Weights of a small contrastive audio-text model.
Model: 8.84M parameters, waveform 16khz input, encoder arch conformer, encoder norm rmsnorm, encoder activation relu, encoder num experts 32, encoder layers 8, text encoder width 128, text encoder layers 7, text encoder norm layernorm, text encoder activation swiglu.
Rows from block 3 of the audio encoder of a small contrastive audio-text model, named by matrix and row number. Rows with one number within an expert belong to one neuron, the router's apart. Each number is 128 + 24 x the weight over its row's rms, rounded and kept within 0 to 255. All counts start at 0.
After each expert's rows are labels from the 100 clips, of 14848, where the router gives the expert most weight on average: "strongest on" is what is common among them. Only what is clearly more common there than usual is listed. The data: Morse code for random letters and digits, with fading, noise and interfering tones. In brackets: how many of the 100.
# router: slot weights (encoder.blocks.3.mlp.router.weight, 32x160), inputs 0-159
# up: expert up (encoder.blocks.3.mlp.up, 32x80x160), inputs 0-159
# down: expert down (encoder.blocks.3.mlp.down, 32x160x80, transposed), outputs 0-159

# expert 24
router.24 [160 153 103 140 118  88  73 118 101 149  91 109 131 107 157 125 116 117 149 173 105 107  93 110 125 137 104 138 108 124  98 137 151 169 162 114 154 175 137 144 162 152 145 135 109 149 154 153 147 124 129 122 104 112 133 163 166 136 124 144 143 143  99 124 134 164 143 115 143 115 126 110 133  91 144 146 128 127 134 106  95  98 153 131  78 126 147 160 155 148 114 140 131  73 114 113 120 141 107 202 141 155 137 170 159 156  82  98 116 100 116 145 113 134 130 107 155 136 103 159 141 176 118 138 151 142 139 119 130 163 132 149 116 148 126 157 173 157 168 138 146 129 110 106 165 110  74  89 156 138 157 165 122 124 109 127 132 126 124 138]
up.0 [123 101 137  78 110 113 146 129 135 105 159  90 157 106  82 163 155 143 162 165 110 128 148 112 100 138 134 147 106 180 111 118 119 135  87 145 115 102 116 122 108 131 140 134 129 145 155 106 116 121 141 135 179 104 154 154 132 137 130 101 137 125 112  91 102 116 100 155  99 107 136 141 110 151 111 143 115 136 193 137 142 174 118 118 138  88  80 123 156 130  98 132 114 157 153 108 100 125 154 137 152  99 106 121 160 144 153 135 147 166 134 129 129 118 130 100 135 131 203 100 115 145 109 125 128 103 129 138 130 135  95 144 121 140 185 125  76 119  96 110 152  95 139 145 107  94 122 107  83 138  99  82 132  71 132 132 120 123 138 123]
down.0 [108 129 132 162 151 111 107 153 116 150 149 130 168 147 122 145 174 109 116 146 141 179 154 129 130 148 131 151 124 152 138 159 126  79 120 130 101 137 145 141 120 162 159  99 130 152 129 118 138 145 148 141 132 134 168 122 139  80 130  99 157 152 134 121 185 123 107 167 149 107 157 138 171 141 145 100 143  90 114 103  95 190 109 190 113 134  99 156 124 110 115 130 147 133 119 134  84 113 108 157 139 127 132 120 127 133 103 156 145 148 139 107 113 122 122 113 112 146 172 142 138 106 139 126 161  74 172 146 129 126 138 126  92 150 151 156  98 104 196 131 130 119 138 117 141 115 100 155  96 122 149 134 115 163 191  95 123 115 117 108]
up.1 [153 153 123 123 147  93 110  91 123 105 133 135  96  63  82 138 125 124 147 161 131  99  97  75  94 112 151 171 105 144 129 138 127 142 130 130 129 110 156 120 130 115 123 184 179 151 103 131 109  48 105 107 110 135 142 121 109 116 185 141 157 119 124 106 117 112 122 136 123  97 100 159 135 129 153 142 100 107 114 151 143 122 125 132 106 105 150 146 119 116 101 139 126  95 144 134 105 107 133 120 160 101  94 102  93  87 117 140 140 110  57 102 130 118 108 162 125 155 134 151 110 126 168 128 167 154 118 111 169 113 139 138 159 124 136 149 120 127 108 124 133 136 131 139 132 153 108 118 127 106 152 137 177 141 103 131 169  91 147 159]
down.1 [130 113 114 139 144 136 118 123 101 167 112 126 163 167 127  84 151  97 117 154 120 130 143 160 156 155 129  96 147 114 134 111 182 139 155 140 125 156 117 193 141 154 126 158 107 151 148 124 163 124 133 155  85 140 120 145 120 129 130 119 160 140 141 147 173 144 142 137 133 195 128 129 156  83 134 102 131 155  95 103 147 106 131 114 107 156 144 132 132 134 141 114 106 131 165 110 139 155 121 144  88 172 156 160 141 138 119  84  95 134 171 172 140 165 149 156 178 108 160 159 144 139 130 154 149 121 130 159 104 158 148 130 123 162 141 135 126 168 143 103 124 140 122 169 133 150 135 105 112 172 123 127  92 124 157 133 123 151 169  93]
strongest on: reverberation (100)

# expert 11
router.11 [189 123 156 132 113 105 137 153 124 157 133 150 136 146 131 134 160  94 103 124 148 101 138 104 158 150 120  96 164 130 104 124 116 161 137 142 123 119 168 145 122 156 118 131  90  97 111 126 102 122 101 110 148 113 170 140 106 135 145 161 144 118 117 138 115 119 106 147 151 185 138  83 140 100 138 106 100 203 120 172  80 165 104 132 154 125 124 132 143 176 174 110 138 122 158 149 153 136  88 129 150 126  91 125 103 117 147 141  95 134  89 125  84 120 115 130 161 111 118  82 118 156 148 108 141 163  97 145 148 162  98 122  97 134 112 114 125 157 126 105  90 113  95 137 109 134  95 150 155 147 156 123 136 114 140 102 133 161 102 130]
up.0 [ 99 104 110 137 108 129 133 116 129 124 162 118 143 104 158  96 129 127 131 107 152  96 129 110 129 171 164 141  88 123 154  91 131  84 140 151 128 161  96 122  95 103 112 131 118 104  96 118 109 130 131  97 144 150 116 115 148  79 105 140 162  81 140 129 150 135 136  95 107 113 131 154 126 120 131 130 158 148 156 134 141 134 112 122 111 145 160 123 123 113 104 102 101 135 126  86 180 119 168 112 102 113 120  86 139 124 123 122 134 151 131 128 119 128  94 121 129  99 147 145  97 129  80  88 112  84 139 139 130 101 131 155 107 119 144 109 101 132 162 133 127 102 131  80 122 152  76  80  70 124 115  99 152 141  97  91 130 120  66 193]
down.0 [132 171 106 136  61 160 164 160 145 117 146 166 144 145 132  49 100  96 176 112 144 145 140 155 151 125 165 168  99 153 102 141 151 147 110 123 136 112 123 164 105 140 155 113 140 128 141 107 136 130 120 132 149 126 132 125  94 133 101 136  99 128 132 157 103 166 114 163 119 117 136 104 125 122 150 117 115 132 147 117 117 136  91 125 142 128 151 139 150 114 102 161 128 124 118 128  81 127 135 170 137 161 119 101  92 148 100 124 136 123 141 108 142 115 140 115 112 111 100 133 143 108 115 147 160  93 176 140 161 122 140 154 109  81 147 102 128 162 162 114 139 130 161 135  95 122 152 118  90 120 143 141 139 111 201 140  94 118 114 188]
up.1 [115 143 133  88 122 109 150 118 115 141 135 156 157 107 160 133 160 105 120 131 154  78 127 143 168 157 136 106  97  72  97 100  68 113  98 127 149 137 149 130 138 131 133 134 154 158 124 166 115 124 122 133 120 171 137 128 137 117 142 120 134 133 144 137 131 111 111 136 134 113 132 127 123 117 123 117 140 134 136 115  97 127 132 125 134 138 131 118 126 124 111 143 141 118 147 162 127 139 110 138 152 164 126  94 128 200 180 168 125 103 100  85  92  23  69  95  87  86  80 108  97 105 108 145 151 124  94 138 117 132 126 131 148 146  77 136 136 101 101 138 125  90 111 116 128 103 101 136 128 126 144 117 103 148 152 129 142 107 129 118]
down.1 [145 145 156 122  94  92 140 125  88 141 114  84 162  88 166  83 101  91 148 143 125 106 102 150 193 176 138 115 156 133  92 125 131 143 106 132 139 127 140 158 142 167 117 156 137 116 122  87 115 111  88 152 100 111 131 136 111  89 120  91 127 124 149 108 109 166  89 158 145 147 105 108 112  93 104 165 107 145 114 118 143 110 125 153 109 126 105 132 127 134 156 149 140 106 166 140  99 132  79 153 116 130 112 166 166 172 102 112 170 173 112 129 123 155 146 140 120  98 148 136 107 129 154 127 133 121 132 157 136  99  66 171  86 108 132 151 141 123 120 102 122 115 116 112 129 128 118 152 123  97 119 130 158  99 133 126 111 101 139 148]
strongest on: speed: slow (65); reverberation (38)

# expert 3
router.3 [174 125 145 137 139 113 142 135 127 122 122 122 136 135  96 121  90 133 133 148 160 146 173 176 127 170 161 162 168 152 161 127 149 123 116  98 106 113 107 100 118 102 149 141 122 117 162 115 137 125 114 152  83  81 142 148 129 140 102 124 108 108  89  97 165 136 132 105 136 131 136 107  91 109 130 135 130 119 135 145 152  91 121 118 129 148 118 100  83 156  80  95 151 115  96 141 107 105 118 114 116  96 163 132 145 138 153 148 157 170 172 184 160 178 165 159 137 155 152 181 143 137 150 102 127 137 155 146 159 108  93 127 139 122 134 111 167 148 141 140 165 114 146 153 113 105 119 127 129 133 172 114 118 160 116 157 111 102 136 159]
up.0 [147 133 153 125 117 100 155 109 162 123 156 135 119 109 135 105 136 149 125 111 133 134 162 157 140 108 136  90 110 113 158 116 114 123 157 141 155 130 149 151 156 136 119 149 106 103 108  95 104 167 194 120 127 138 134 127 116 147 128 135 137 170 151 170  95 119 191 126 153 134  91 135  97 120  82 131 135 143 152 120 114 167  65 138 143 125 153 130 167 142 131 126 100 146 151 163 106 165 120 125 115 134 121 106 113 119 185 136 102 114 128 147 100 133 129 105 109 137 116 131 156 138 171  90 127 157  66 125 161 184 131 114 121 110 104 147 108 139 127 120 117 165 163 118 119 107 102 173 105 167 116 111 127 121 170  91 123 128  80 144]
down.0 [125 127 133 119 116 168 164 136 115 122  88  98 145 157 121 141 129 109 114  99 100 124 136 107 130 175 154 135 174 138 150 141 140 144 136 116 128 154 152 157 130 118 123 149 133  76 109 116 131 120 105 142 113 104 130 115  98 160 135 112  98 151 168 137 163 154  82  94 122 111 124 128 110 138 166 104 116 113 128 114 177  78 155 125 133 111 100 114 176  80 122 128 154 126 116 158 127 114 118 128 176 128 100 137 108 139 138 109 159 150 160 110 139 157 154 132 136 172 154 172 140  94 116 134  93 127 185  90 157 118 149  90 107 184 119 114 126 133 132 162 173 140 111  90 146 118 141 107  77 143 121  79 144 132 133 137 147 129 100 108]
up.1 [122 102  95 117 137 119  92 118 149 187 152 150 103 146 153 121 144 118  90 154 121 143 107 156 148 129 136 114 101 103 155 163 135  99 126 132 167 158 106 140 176 174 136  92 113 110 132  83 171 183 148 112 136 131 150 173 170 160  94 134 134 119 139 168 135 118 140  80 121 166 157 132 139 130 118  96 130 133  90  98 139 126 122 123 177 160 107  80 119 138 159 152 103 143 149 122 126 147 164 137 110 133 124 126 106 104 135 129 129 103 132 148 125 113 143 138  95 120 123 146 152 166 115  94 125 101 149 150 121 165 119 126 137 147 127 130 122 145 143 147 114 162 113 126 152  97 187 147 113 199 127 156  95 130 120 127 131 163 125 108]
down.1 [134 134 130 153  90 102 128 118 115 132 126 159 136 132 120 145 136 111 165 148 146  87 108 107 110 168 141 159 111 104  77  93 112 121  94 155 128  97 171 131 128 120 120 163 137 162 108 155 105  98 137 131 122 140 126 111 108  93 167 141 131 124 149  95 115 108 121 167 159 104 131 105 172 107 132 123 102 104 132 142 155 124 118 177 150  76 125 148 132  86 104 111 145 153 151 172 130 116 103  97 156 153 122 113 116 157 154 167 136 154 126 103 132 149 115  95 126 164 148 132 109  89 122 135 170 177 109 164 156 128 106 145 137 128 121 134 139 106  91  84 155 134 167 124 117 129  95 104 125 103 153 115 183 103 165 105 130  97 147 164]
strongest on: clipping (25)

# expert 14
router.14 [147 148 127 117 143 142 122 166 122 123  67 102 155 144 133 106 142 139 131 124  93 158 169 130 157 115 112  99  81 105 116  78 137 153 146 101 105 146 143 100 179 125 112 156 124 118 161 156 144 130 126 156 150 129 110 100 104 153 145 113 135 144  99 104 103 118 153 108 158 136  97 120 108 105 169 104 124 149 129 157 128 135 137 120 150 153 141 165 115 142 102 136 132 108 140 114  95 169  88 145 127 174 150 152 160 148 112 129  99 119 109 147  88 121 134 129 128 100 116 137 194 119 132 172 135 112 135 119 109 137 123 135 109 135 142 171 144 129 156 151 142 139 101  77 153 152  94 197 167 164 133 119 128  69 116 137 119 153 126 142]
up.0 [128 137 154  99 137 149 161 103 120 160 116 106 146 109 132 153 177 120  84 113 125 142 108 136 119 107 145 161 141 178 149 148 107 128 113 115 150  71 120 135 104  74 145 162 145 144 124 110  72  97 153 102 147 131 161 114 142  92 120 148  82 132 127 143 113  88 171 107 117 109 165 116 114 153 138 173  80 119 119 116 140 152 103 160 155 140 135 105 139 124 115 105 106 122 148 139 105 139 136 164  97 157 131 122 143 122 150 150 130 179 115 167 150 121 108 142 122 165 122 133 106 141  98 137 127 136 118  91 142 112 139 153 117 116 132  78 118 143 131 123 117 180 167 114 104 152 123 135 156 149 144 144  93 132 136 125  81 113  83  77]
down.0 [127  86 136 128 127 105 134 110  89 162 110 134 154 172 140 159 121 113 172 137 131 114 139  54 124  88  86 134 124 131 108 137 169 119 127 107 144 115 143 154  92 123 121 158  90 142 135 173 133 135 143 126 141 164 162 119 113 131  88 154 147 129 150 106 138 156 145  91 152 105  99 134 139 106 137 149  99 146 111  69 164  66 140 178 148 122 172 100 148 170 142 140 129 143 138 133 140 168  94 143 120 146 190 152 143 128 142 133 176 143 114 118 121 131 116 125 125 116  91 144 138 111 150 122 124 119 117 117 124 152 129 119 136 104 144 126  94 139 106 110 116 106  96 122 103 123 120 116 179 148 134 116 127 126 152 108 155 140  99  68]
up.1 [184  98 158 130 123 145 140 129 144 159 104 156 127 112 102 118 141 143 110 131 140 138 136 155 123 127 137 119 114 126 181 154  80 117  84 128 132 114  92  75 133  96  80 147 125 134  83 127  79 113 155  87 151 128 140 114 127 127 140  95 155 122 151 120  88 110  95 117 146  99 106 163 121 108 136 159  88 125 122 144 130 118 108 140 145 102 129 120 146 138 143  85 136 140 118 130 122 114 115  81 155 110  89 142 137 151 120 125 112 154 113 112 174 170 140 146  88  87 164 157 159  93  92 114 105 121 109 122 160 118  96 117 101 115 122  93 119 106 113 146 105 103 164  95 104 133 109 117 124  89  84  87 161 162 117 120 137 131 132 100]
down.1 [148 103 117 115 112 139  88 127 152 163 131  89 131 120 141 132 142 122 128 211 129 155 116 147 117 143 107  94 172  95 123  90 110 149 145 144 102 151 173 105 105 169 139 134 139  93 187 119 117 137 127 128 149 112 174 170 126 134 162 142 138 161 111 155 125 130 118 107 111 145 119 107 152 135 163 159 156 109 104 107 129 103 110 103 110 155 117 104  82 131 135 114 136  94 148 145 120 117 138 165 110 103 159 115 163 170 134 190 119 131 110 145 113  94 105 139 129  96 121 149 131 182  95  96 145 123 121 127 148 135 109 103 101 180 153 123 114 122 137 111 144 124 115  98 135 107 103 143 130 145 174 157 109 138 110 106 129 132 110  87]
strongest on: reverberation (98); speed: slow (67)

# expert 18
router.18 [197 135 143 107 154 117 119 162  92 156  90 168 144  98 158 142 149 162 104 125 124 135 138 114 129  83 110  89 119 110 118 147 137 134 144 127 118 125 175 129 134 140  88 151  97  71 101 124 120 113 167 105 159 104 169 115 123 175 131 115 167 123 109 125  97 115 145 113 134 148 130 102 111 119 155 109 132 174 113 143  86 177  84 116 144 138 176 168 126 138 142 113 114 112 136 123 116 172 139 129 132 129 129 152 134  89 114 127  81 126  97 121 107 125 143 180 118 117 121 116 155 151 144 145 153 145 142 105 107 153 117 126  88  97 129 174 121 148 124 143 107 161 103 135 124 127 132 164 157 147 103 139 135 101 159 114 117 163  93 133]
up.0 [ 95  83 143 157 135 167 147 155  87 165 139 145 133 165 120 130 154 103 147 112 104 183  94 233 170 161 133 170 138 105 103 100  85 116 105  83 143 121 103 128 157 120 150 145 112 145 135 131 163 173 118 126 106 135 121 147 166 146 120  83  96 143 147 144 139 106 106 128 100 142 145  97 149 107 112 133 145 125 132  97 175 120 134 125 125 138  95  96 107 125 169 155 114 121 106 109 127 133 151 148 137 120 145 125 136 146 136 108 142 145 178 156 159 137 142 130 100 114 182 122 117 133 141 134 106  81 128 132  99 119 140 125 145 153 125  80 129 120 129 141 110 134 125 143 158 150 152 136 143 145 117 135 125 119 126 160 129 145 158 124]
down.0 [134 173 128 120  93 133 107 100 149 127  86  95 141  88 157 163 121 152 123 120 147 129 159  74 122 106 161 106 137 139 166 127 161 138 112 159 160 111 129 127 135  88  98 148 138 120 128 116 113  86 112 138 138 119 119 128  86  96 150 111 117 154  75  93 119 137 111 108 134  93 142 109 103 104 175 124 139 109 113 119  87 120 114 168 154 136 148 168 129 125  97 111 186 125 138 144 142 144 153 123 134 133 131 147  88  95  66 135 132 108 103  84 154 129 108 129 139 142 113 150 125 117 116 122 134 143 128 101 129 137 107 140 125 100 115 153 146  90 129 130 171 126 137  83 125 101  95 133  82 114 164 145 185 160 115 127 146  91 135 163]
up.1 [128 121 135 178  90 122 138 146 111 167 101 132 120 137 128 143 141 140 136 135  95 174 106 144 129  86 140 117  96 123  97 136  74 143 159 138 128 146 138 130 141 134 145 121 133 113 109 148 106 142 107 101 110 108 136 146 153 123 113 133  91 129  73 116 148 141 142 126 154  99 134 104 134 101 138  84 140 184 113  99 168  79  87 152  83 130 118 153 113  66 131 125 148 136  89  73 116 166 137 162 144 149  99 128 164 124 124 120 106 157 133 121  69 144 116 141  84 129 128 115 128 132 143 128 128 111 111 124 176 129 114 102 117  95 119 117 184 107 144 138 106 138 138 117 125 168 105 132  90 128  93 119 138 129  88  98 111 128  89 105]
down.1 [140 156 125 176 126 123 121 140 109  86 107 172 106 124  86 115 170 143 136 128 146 146 123 107 126 147 134 146  77 129  92 140 146 127 119 149 142 156  95 137 157 132 126 145 141 172 149 113 114 165 114 124 134 134 144 108 104 147 125  81 105 151 144 115 147 148 182 142 109 173 128 128 134 128 128 163 129 158 161 107 172 102 160 131  87 159 156 164  94 141 170 135 117 113  97  93 156 126 127 124 105 136 122 134 128  98 114 177 187 119 112 122 149 103 153 120 139 118 107 117 123 120  80 182  99 144 156  82 125 128 135 102 114 161 149 111 116 134 139 139 139 126 164 126 135 126  76 109 125 153 150 117 130 143  68 121 167 112 138 149]
strongest on: reverberation (75)

# expert 21
router.21 [116 143 119 127 112 113 103  97 103 138 173 131 132 127 136 132 151  90  63 151 152 107 117 153 142 133 102  84 124 119 132 127 105 120  97 108 164 134 139 141 140 109 124 112 125  61  97 120 109  93 119 118 145 134 147 158 107 138 126 139 135 138 130 160 114 151 162  91 123 160 153 133 114 129 140  99 156 171  95 114 137 173 126 124 117 168 110 112 100 164 165 106  96  98 142 124  95 141 132 131 147 132 119  76 111 115 170 135 125 123 151 121 122 115 117 133 133  95 137 132 126 151  95  87 159 110 110 120 121  90 118  84 121 104 101 120  91 139  81 106  64 109  87 100 118 144 141 116  90 127  64 131 105 151 134 106 145 155 111 109]
up.0 [149 113 106  60 114  85 165 118  78 147  94 124 117 132 140 121 121 107 149 117 106 112 127 138 125 147 122  89 145  97 142 161 151 169 141 151 162  65 125 139 130 137 157 134 126 125  98 129 144 128 113 107 106 148 127 107 110  71 101 147 118 152  91 165 133 161 136 135 135  83 136 118 110 110 129 113 154 135 139  97  76 156 125 115  92 115  87 173 140 147 121 124 138 113 115 114 118  95 144 102 125 110  65 159 141 111 138 123 141 100 124 129 126 117  72 160 119  98 112 118 121  58 122  83 114 146 127 164 103 107 132 154 110 124 145 101 107 142  99 159 134 150 123 141  97 116 130 131 134 122 123 104 105 119 133 140 126  86 135 167]
down.0 [121 128 145  93 144 108 104 107 144 146  91 134 125  78 139 138 205 125 121 116 127 151 136 122 106 130 135 150 119 119 128  90  82 124 166 172 139 128 140 130 126  80 123 160 120 101 139 130  92 110 143  89 149 105 121 128 145 158 143 190 111 143  98 145 109  93 123 159 146 146 126 152 173 137 121  84  99 112 102 161 141 115 130  94 119 117 135  92 119  86 113  94 159 148  90 126 113 133 132 153 136 132  87 131 162 110 152 118 135 100  98 140 139 198 109 115 148 140 131 119 145 129 100  88 143 117 108 165 121  83 122 143 122 126 114 139 104 116 150  92 124 151 112 131 174 118 145 114 174  99 112  90 143 106 118 122 139 107 155 105]
up.1 [175 116 110 146  97 127 108 132 145 109 113 140  99 119 111 149 162  86 111 142 106 118 137 130 122  87 156 121 132 152 153 159 132 130 143 207 127 129 157  93 125 139 110 148 144 137 147 133  99 121 127 115 128 165 168 145 118 112 110 160 165  97 145 126 113 190 115 151 114 126  97 154 128 122 123 155 137 161 115 134 122 168 150 167  69 148 107 123 109 125 126 175 133 128 122  96 124  91 120 136 132 103 109 129 134 132  78 163 114 126 112 122  95 146 120 114 134 166  87  87 134 141 117 148 142 128 102 137 121 112  70 124 122 106 164 137 144 115 166 151 125 157 105 124 106 124 107 116 127 139 160  87 153 161 112  91 114 103  68 161]
down.1 [123 106 107 116 154 129 106 126 141 153 131 110 100 113 120 111 117 155 147  97  90  89 103 161 174  88 175 118 110 128 176 110 158 148 135 139 152  93  95 136 116 135 174 120  98 160  60 137 100 153 125 100 124 104  88 119 114 117 167 118 118 161  86 110 102  76 142 110 136 130 131 136 141 143 103 140 129  85 146 144 118  75 151 122 147  84 135  96 149 145 153 150 112 123 117 136 130 111 151 116 158 150 127 132 134 163 136 101 101 144 119 188 121 155 123 159 145 121  98 148 140 106 142 148  97 124 162 163 150 120 145 118 149 130 145 116 113 100  99 137 142 144 110 109  87  96 120 150 143 138 137 170 141  78 149 139 126  99 109 121]
strongest on: speed: fast (95); the character "0" (49); the character "1" (39)

# expert 10
router.10 [163 118  98 101 111 113  77 141 126 154 109 120 155 120 149 144  73 136 146 164 126 105 131 137 129 127 119 110  84  88 138 105 158 125 144  76 162 158 140  90 154 150 139 115 125 114 162 112 143 160 142 127  94  89 156 123 142 120  86 143 114 112  84  94 143 115 150  95 133 112 103 108 113  91 129 142 140  97 112  88 155 104 136 108 117 162 100 141 113 177 127 129 133  89 109 110  89 109 122 176 134 154 126 157 170 155 117 125 137  97 119 151 124 112 138 127 121 120 102 157 164 101  94 124 105  82 142 132 100 133 126 137 114 153  87 130 176 141 146 158 167 126  78 108 149  94 113 129 147 130 142 170 146 127 143 156 135 123 120 121]
up.0 [146 163 154 128 131 130 107 156  84 123 142 137 133 140 153 106 108  97 123 118 155 163 166 150 149 160  72 174 190 110 112 104 123 151 145 121 129 154 101 128 125 131 116 107  88 105 128 150 106 127 107 127 142  97 123 152 147 130 162 148 122 109  96 130 157 173 141  91 145 131 151  89 159 113 126  87 150 142 143 146 137 135 150 154 148 114 153 114 118 139 131 129 117 145 105 119 140 157 125 126 151 148 163 158 144 153 143 108 136 176 167 182 120 183 135 124 145  76 155 141 150 132 119 144 135 121 128 125  95 148 119 124  90 140 139 145 156 150 154 142 140 127 129 137 141 126 117 168 142 172 145 143  64 136 132  98 113 201 109 123]
down.0 [ 93  90 102 137 111 131 102 101 150 147 122 111 141 116  93 126 138 126 115  90 113 131 115 101 108  53 151 111 106 115 112 153 137  84 103 144 145 107 146 153 107 161 151 151 163 134 145  79 156 122 105  93 147 147 163 114 151  94 115 101 166 129 149 145 109 109 110 131 105 122 136 168 125 165 109 166 130 129  98 129 148 163  97 100 144 116 146 136 110 123 158 146 133 137 131 163 159 113 136 130 140  89 141 123  81 124  86 105 128  72 103  74 128 110 116 120 100 159 105 128 114  85 148 117 165  98  90 109 134 134 154 131 164 119 114 124 106 146  91 126 116 124 124 156 127 134 169 129  94  89 117 135 167 138 106 117 161 100 126 118]
up.1 [148 129 160  88 131 140 122 153 122 156 118 113 126 144 156  98 159 115  65 103 141 147 152 206 176 165  91  70 104 105 123 110 133 129 147 120 163 161 134 133 175 146 142 126 126 129 138 113 131 139 157 158 131 179 106 152 116 148 170 116 130 142 132 184 141 107 136 147 131 157 128 120 133 136 111  94 169 150 116 152 170 146 128 165 153 125 142 124 138 140 144 145 133 197 169 107 125 185 138 152 132 179 133 129 116 127 154 138 100 102 114 126 102 108 109 111 125  92 121 120 144 141 151 148 142 121 119 147 130 132 127 122 150 134 164 113 135 121 120 133 129 165 100 124 155 128 168 143 127 164 139 114 140 136 120 149 137 167 142 163]
down.1 [128 134 140 148 128  70 143 104 142 109 116 149  83  87 121 118  99 134 135 104  85 150 130 102 122 148 144 121 143 160 163 130 112 107 117 107 107 115 121 121 135 114  93 117 135 145 129 105  59 100  87 102 121 131 118  92 143  98 116 131 112 115 159 135  94 127 139 102 139  96 127  91 159 133 101 126 109 103 177 108 120  82 126 112 143 133 126 113 157 103 139  87 152 119 123 136 104 106 150 120 150 107 179  88 123 117 124 105 109 133 124 126 163 138 132 141 119 161 103 105 127 139 105 120 140 111 148  92 163 101 154 187 109 109 134 119 138  77 101 129 142 102 132  86  78 139 100 108 132  74 158 117 125 101 109 133 126  71 127 167]
strongest on: speed: slow (75); the character "0" (50); reverberation (50); the character "1" (33)

# expert 9
router.9 [115 136  83 100 131 142 131 131 174 133 104 121 108  69 117 116 130 131 144 164 137 126 193 144 132 115 155  53  47  64  83 111 148  90 133 131 147 135 160 109 131 145 136 140 147 120 150 123 125 129 149 103 146 144 181 135 127 114 144 164 146 167 144 112 131 101 132 117 119 124 119 157 109 131 138 126 155 116 125 106 134 143 119 134 152 132 120 134 121 103  61 134 144 136 121 132 108 132 147 121 153 135 122 105 146 129 159 168 145  71  74  90  94  71  92 102  98 134  75 120 140 119 147 127 115 111 147 140 127 134 154 121 171 137 117 128 118 127 105 146 137 145 133 117 122 147 139 135 135 117 132 129 165 110 135 138 142 125 148 132]
up.0 [127 102 113 137 115 162 132 120 134 169 142  98 154 138 178 124 196  91 150 125 168 170 109 165 137 170 121 131 121 116 127 133 138 106 139 128 143 143 117 163 142 173 166 142 106 144 150  98 192 178 145 113 111 136 121 151 149 120 108 141 105  92 140 137 146 115 141 172 111 212 130 164 150 119 105 111 129 148 113 119 147  96 114 100 150 145  76  97 100 136 125 170 128 135  80 135 117 114 125 135 134 128 142 117 147 137 148 152 160 117 118 126 138 114 130 113 155 162 135 101 145 158 138 125  75 127 139 151 117 150 144 120 153 180 152 117 103 186 126 112 119 156 132 140 145 142 141 124 135 125 128 153 139 125 147 148 116 133 133  94]
down.0 [137 157 166 148 132  84 184 123  87 117 138 135 125 122 114 128 116 145  94 117 164 121 115 148 139 164 138 122 146 161 141 125  85 125 121 144  95 131 101 146 106 106  71 137 133 133  84 168  89  79  94 182 145 123  88  98  96 126 127 152 135 174 141 122 134 145 147 126 151 117 164 105 128 124 116 149 148 118 164 123  97 115 132 132 112  76 154 129 172  99 122  99 132  96 119 147 116 136 158 117 112 132 131 122 115 131 151 117 161 180 133 137 120 115 107 166 137 132 179 132 107 159 149 109 177 166 115 137 172  92  98 129  99 105 135 143 146  92 123 124 119 103 116 117 124 150 138 128  93 130 104 114 145 132 142  79 116 122 130 162]
up.1 [121 128 136 122 110 136 113 131 118 141 152 120 106 137 131 129 165 103  78 159 172 155 135 146 133 138 124 112 127 150 101 139 115 151 122 188 126  94 143 146 137 121 119 122 112  83 126  76 144  98 118  69 110 140 123 175 102 116 124 133 116  90 160 149  93 136 145 156 128 189  92 149 171 136 121 112 109 156  74 124 104  93 140 138 146 101  98 100 110 129 114 125 124 138 128  94 141  47 111 145 111  92 123 121 172 164 145 148 121 139 149 128 160 130 140 135 126  98 149 121 143  97  89 105 112 130 112 104 133 125 108 103 110  98 128 129  88 160  99 121 138 100 106 125 129 146 168 120 151 159 131 145  89 108 130 100 161 117 105 105]
down.1 [154 121 112  94 116 104  92 177 140 142 136 111 145 118 147 127 132 145 134  89 106 149 122 142 166 140 171 121 139 178 141 114 143 154 153 111 102 121  72 108 132 140 170 119 125 124 150  96 122 145  92 148 125 169 140 119 114 157 151 144 122 117 133 101 161 103 165 117 147 133 145 110 124 155  83 112 116 110  99 118 113 122 146 172 163 161 121 115 186 102 156 174 125 125  93 123 130 138 118 161 148 202 145 119 133 108 113 121 173 170 124 111 141 152 122  95 136 133 111 129 161 146 121 124 137 145 147 132 155  93 156 148 127 114 125 162 172 137 124 124 140 112 109 142 156 113 110 104 102  99  73 135 150 184 119 119 153 107 155 136]
strongest on: quiet level (64); reverberation (47)